config.yaml
arch: "tc_resnet"
model: "CTC audio transcriber"
dataset: "single English nouns, adjectives and verbs, spoken by a formant synthesiser in many voices"
train_examples: 78125
gain_aug_db: 10
time_shift_ms: 50
n_mels: 80
hop_length: 160
input: "log_mel"
spec_augment: true
win_length: 512
tokenizer: "char"
vocab_size: 29
norm: "batchnorm"
activation: "relu"
depths: [4, 7, 4]
kernel_size: 7
stem: "single"
widths: [128, 160, 192]
init: "trunc_normal_002"
residual_init: "zero_last"
optimizer: "adamw"
lr: 0.0036
beta1: 0.9
beta2: 0.95
eps: 1e-06
steps: 7700
batch_size: 512
epochs: 50.5
lr_schedule: "wsd"
decay_fraction: 0.4
final_lr_fraction: 0.01
warmup_steps: 380
weight_decay: 0.1
Rows from block 2 of a small CTC audio transcriber, named by matrix and row number. Rows with one number belong to one channel. Each number is 128 + 32 x the weight over its row's rms, rounded and kept within 0 to 255. All counts start at 0. Numbers have three digits each. After the name is the row's rms in percent of the matrix's.
After each channel's rows are labels from the 100 clips, of 14848, where the channel reaches its highest value: "responds to" is what is common among them; "loudest" is the band of the loudest frequency at the time of the peak. Only what is clearly more common there than usual is listed. The data: single English nouns, adjectives and verbs, spoken by a formant synthesiser in many voices.
# convs0: first width-7 conv (model.blocks.2.convs.0.weight, 128x128x7, each kernel summed), inputs 0-63
# convs1: second width-7 conv (model.blocks.2.convs.1.weight, 128x128x7, transposed, each kernel summed), outputs 0-63

convs0.116 054:114141180125192113151103138146136113218185125176161138068152182124125135038113131167146118090121125103143136129135100151136082072099164136114191136112117071149144144155137075127130112162118202
convs1.116 085:152083125142037194098122125153197113167066138119139118158137125100184105133173116125063154064084116126149096113138144119184121166129170098108147171120129174160114121180124090118088157136095147
responds to: /t/; /eɪ/; clipping; /ə/
loudest: 4000 to 8000 Hz

convs0.43 065:120135147128162129122168154133126097238186181152204118121152180093150144149078144119120177092103146037106106159135184128167183156123137121136110162164117092131172134178092092116157144138101155
convs1.43 077:146112106128052079083169135161167189181060121102124116163158101139133138168116125088085197135129107115155120114149141068183140134083167123130167166141125118114122158133153073133140163158114180
responds to: /t/; thin (high-pass); /eɪ/
loudest: 4000 to 8000 Hz

convs0.72 084:171162110134133102122149081168198177103157077147135116126129166135139115147170092142107145183130070142100148087160128115173097107129131132175116145132199155085117156062121170108087140099070178
convs1.72 100:124076175144098102161169113157148151076111148063119082161184107144148114162140161088103078127099132120066151106132103091134111166121201087144179101161135171116097164156089115161081122140097162
responds to: clipping; /i/
loudest: 250 to 500 Hz; 500 to 1000 Hz

convs0.126 059:079159166134129163099094173143109088125072139183144126119152188115141116144089101094151091104093164144092136109175123121124131128109118115156147092141088098154140093158148124137153124125026100
convs1.126 096:184063122135145206124165146150088171136139116079112098143170043142183055168071147146111121128116146121181145137167120123128112133165134129159151072186142169162125199125164122174155124124112103
responds to: /k/; mains hum; clipping
loudest: 2000 to 4000 Hz

convs0.97 100:086165157126176079125125134122087162149114120127159146181137096038067127126138125122076103115156141000121146156123117105140155137172137122119144150139132151162171132197133087085132107171139054
convs1.97 078:209076114140113116164132171166154168210126120073165121119102184125169164126165120170114187123126112153141125101127139117137115126157098100127177094149154142108117121200070080128189150111145150
responds to: mains hum; /tʃ/; /ʃ/
loudest: 2000 to 4000 Hz

convs0.32 137:102153129130094136162103087126205127087097156127136118133120192173138168101137135123153145105133117138190096140163107093092129096098093113123096151080172098154103103054082163156117137127137122
convs1.32 155:116079090131170177122170116140136166121157126109145128120168066152185064186108143101117138152126142128142145146176101129110158158059113137154150097141092092185119150163140192154125117137126122
responds to: thin (high-pass); /ɔ/
loudest: 500 to 1000 Hz

convs0.92 073:128129122127150128175146150129055151233188141135151129106163114170110134136081179118146124042138125147121168162130129118158174133082136124138164147074026090125103121146058069124126126096167156
convs1.92 099:171117162124057138071158130142146159198042119148118144110139110111147130146140175135048146114068156130074101133156136106205099135137158120143171142092176161159122120109145010172101138094170101
responds to: /t/; clipping
loudest: 1000 to 2000 Hz

convs0.127 115:090121106126162145150154087143175116086105127034146123178148126149123162092094099134136173144174090122133093167189132130117125124102081146123116162100173148110124105137110156204126136137113116
convs1.127 115:135120081124203199076131108114138147114107131132145106122145102183166097184125137080116101199115119137058119139144127127115154147104129110143143142152112103188147094224167162122160124156167149
responds to: voice: child-like voice; /i/; /ʃ/; mains hum
loudest: 2000 to 4000 Hz

convs0.27 093:087177163126149115136145163112085164127175126136139182121118142110146183080114151093123104116161155157162133133114075129135096181132142178123082140146065084140099123128133086116206142160112162
convs1.27 130:156039140130084184094156127161119174138092135071131058141166067132210058147103164126096118131102154127153125102125128110183096135142194114120191135156137139182137147136112097180114105112155113
responds to: mains hum; clipping
loudest: 4000 to 8000 Hz

convs0.75 095:112107149128182160117160111147119103076150103105037133074175125125180151109103081131137149186106111155135116107147117121125097092139067172135194121123152162141077107159139143146100056086157131
convs1.75 081:144110116130136095093142125156216142080135123145123138164089164146096160100181099108109132083129121111163060126158101083149133131153112144144064122108122221094117133126095055106106132143145125
responds to: thin (high-pass); /ɑ/; /ʃ/
loudest: 2000 to 4000 Hz

convs0.66 098:114129104131090125181112108131173120087102114165139165177068137086129166121200122166126129182146109100166129132141144117070122101154139059130075167117151139160209165106205042155058130138137142
convs1.66 089:117101098133114132156131100141095116161190116163193169064119139079143150128063172113126158157107119119129103136082048176103169110125144149131120124102121123101056138172085121075069092145107191
responds to: muffled (low-pass); voice: deep voice; /ɹ/
loudest: 500 to 1000 Hz

convs0.16 080:066105098127126147089096117146182176143188154101084089059108115140125148156088146106132070125118084096124110112110164114173129075143146159177131109082179150090076118158071139156096139038139110
convs1.16 071:119146128118113121080143133131138151110125108145136144148143159145108137174129148120131060134116100127039170108146084082152116102074154071189175159152145129132139113140197153199155155159185095
responds to: white noise; clipping; pink noise
loudest: 4000 to 8000 Hz

convs0.65 103:085172172130099149121124150141139168076054134072059100118149202147120128124093105124086133137124102122134092130152097166083100135139127063140115124113127151115093105053132157110179119113124087
convs1.65 103:134026146149140153120131160132106177118117078017111110119164112130252049164151189122105103155092146145187156093174107156099126141159145123146124094127140130166137139156132128149109091117131143
responds to: /p/; voice: child-like voice; /ɑ/; thin (high-pass)
loudest: 1000 to 2000 Hz

convs0.73 110:151122101127069111137134134086099164120070109097132139117105129072158134138162108137106120147182115118085126106087135173070125119117077012144119143121120133095161122076167047123135124168156117
convs1.73 106:149109113140167097138117114119110128195142131149196144054093132124207129126119114133111158162146113121148128207104170135100140085108132169148099149119168106116104081170139095140175130080132181
responds to: voice: child-like voice; /ɹ/; /ɔ/; /oʊ/
loudest: 500 to 1000 Hz; 250 to 500 Hz

convs0.74 108:130100134130076111150131159088109149085083122101136139136168128029132108174164136141137105153196114137161136167129091172124154117130086038110166156140132124137149114111177057123134118178112132
convs1.74 119:142127106138170124110097136087112137132138135135166175099086122094132136128102113070166178129169098138164109224097126101128170052111121175160095184141142121114117093162141112120168121123129183
responds to: voice: child-like voice; /ɔ/
loudest: 500 to 1000 Hz; 250 to 500 Hz

convs0.86 115:129079119132142122138094154078088148132077146234135152122119130121075059124107121143131074135150061102134120143103096132092138150106107112155116126181090110112138133120142097093136150113141101
convs1.86 147:171206113121169111112106124089132129143167089032156103120112181152042175134175161088102163119152121141116104079142123177071103114121080122087130100068112132125119095169100131121164145058144147
responds to: thin (high-pass); /k/
loudest: 2000 to 4000 Hz

convs0.69 092:120141165133081121090107115105149114119168113127101040074140086159144113153131088170117100138033054124035108071139098042173100105147122084121139096084163142122123129103099133162074144077107075
convs1.69 077:149173157130120061130119145164129136107181103169096123170124130181094116158080129095169060131120104128103172044167088113127139132110104124161103075120121128077124106102122141186145114109121125
responds to: white noise; thin (high-pass); clipping
loudest: 4000 to 8000 Hz

convs0.15 094:091151122135160065084113130123093123105159118115115138126150104124118109144086108107085091160062202127140096178154150123101146125118116109083148145135124132020143083123181110103133140105091115
convs1.15 080:121104119126183144124119171141123103085115109044130119073128088132177047141118208132142161161087133138220130113133128075138133103100102178119103086125110151197123149114153118130140136133165149
responds to: /k/; mains hum; /g/; /i/
loudest: 2000 to 4000 Hz

convs0.45 127:088115131123055119133093139057104105106122167116117141142132145015137119107131097139163098126174083045185098157097148136098110101112080047115133142124102143122140109092149062064136129177121113
convs1.45 131:138160127131184111144069135123117125115160148147129154112083149105120116098107134130194171090175069151172118180090147132128149068134078176136082134109119118126115040161114130115164114108115168
responds to: voice: child-like voice
loudest: 500 to 1000 Hz

convs0.63 113:145133116122127186154058073098195140097123129116101145138033127146094166101152165173105123126138128137125142147100137147101124107138115130118050093135178102138095118163116161148084144140135095
convs1.63 096:081085149125104141092140115099123147103103104093125124100159093137164106180129147098092111145115143119118214139156096120145134143084177117117192116139101074153148139182169187153110097140141116
responds to: mains hum; clipping; /u/
loudest: 250 to 500 Hz

convs0.13 135:145102128123164083054121102149135068117194123095101135091092116167118120125114147126130155200109117129082137144144148143157136129103168145100116175125177164154103121186137159192083119125162193
convs1.13 125:125126083126132136092073144117195134126108111106120112166094141160119174112157124080060156152096178144097057132139104093132137146103115112123083121099120120079144093154110077092096129126163183
responds to: /s/; clipping; /eɪ/
loudest: 4000 to 8000 Hz

convs0.21 091:078092125127061137070096106087117132142100125150174140130094085097150159151083188123155132128170139121095094150111085119163150087066106096110087124115123116120116148215111176115111120123115123
convs1.21 067:152158114139162072164099197144197123171134157175171175111099138145134134106195103169169134101134123185170078111145139088135151121141086193138086130121161195089096085140110052172139136133073135
responds to: mains hum; muffled (low-pass)
loudest: 250 to 500 Hz

convs0.11 098:109071119130116136077154054150147087083174095131106155108090103156105117138111102113141169168130136143086096157160114101070124065134123156115093156153180139098103119106118152164091139135093216
convs1.11 091:115089137127122149127095126184151160170151144095129163149107111159192105145170124109151165142094143120066095119157101108091162137108075113130067109136148169074127122126124085173143134138098150
responds to: thin (high-pass); clipping; white noise; /s/
loudest: 4000 to 8000 Hz

convs0.114 128:150157120128082109119081133082064116150097166175143115134100161133133106125070135105145099101134141138103150098069154127140117159125156060136105077162042101075152166111136069100061148109123099
convs1.114 095:165161068123206163134115140082124139106187122044184167142135066163117122126135144114111161114124100128080140116132160184065124116124072152085156122106125187121127124140110122106180127083108132
responds to: voice: child-like voice; /ɝ/
loudest: 500 to 1000 Hz

convs0.80 125:158111154134181023115131120143147110116161082110105120073098125148127153139140072103122178198087128139024130118123156131148150132112119120132130110168191176093124107160144160155150118108133124
convs1.80 095:138105161136148180122111114119185131075133122106130120111086176130087169089164158077114141130102126136077060092152092105152106140134164104146046130103144147122129113160101135099113134138159153
responds to: /t/; /s/; clipping
loudest: 4000 to 8000 Hz

convs0.35 065:113154169122155137133162139160117150202139116168133133145105150086155144182051123131134099040107139000114118129142144117118124184133129150123105161175089130145152132164086060131158146137169162
convs1.35 095:150056097122124217121143105141161159189107135092135100111144058162196081149107127098090183150111133148145099117161094113149153131110111104150140097166129126174140140171128101143134116183123126
responds to: /t/; /s/; mains hum; clipping
loudest: 250 to 500 Hz

convs0.60 137:105125098125093163192077075125205131092145129131126120130049135160150155086143151159154124108154121106155113133145146159164136118080138099145026115099165084153104146134094148152073136115147109
convs1.60 139:099103125127118166108168113120135163114088135107129103107178092156170097199109161104119120168131141129084157136121067089138134155080172113161191126167086074210134168129155173165102111136148115
responds to: clipping; thin (high-pass)
loudest: 500 to 1000 Hz

convs0.10 062:128153138137209083127098112132158128204149119121141133077209129138181159089160095127114096085115142126111111142118115170154164165131140174123145124119136052110115120173104067101191113146168211
convs1.10 094:151066129139079164117129108160156195165061127078132106157141080122191066154145166100090144116087148120110108102166124096167073124135166091122166133140143167141122147155087057155114140123152110
responds to: /k/; /i/; thin (high-pass); clipping
loudest: 2000 to 4000 Hz

convs0.18 089:078136117127171140150152051135150172129078086169112143144060118126171126067152140146112107103136108119111146142122139174181126105121127165167079112183134059113097152133124042129132106129068155
convs1.18 099:137087174127063066107124110149108176125112121070135123154141119119172166166129122142086117151091186104056115087089111096127098151128177052116170147163146154125123178122087107133068106155095129
responds to: /k/
loudest: 2000 to 4000 Hz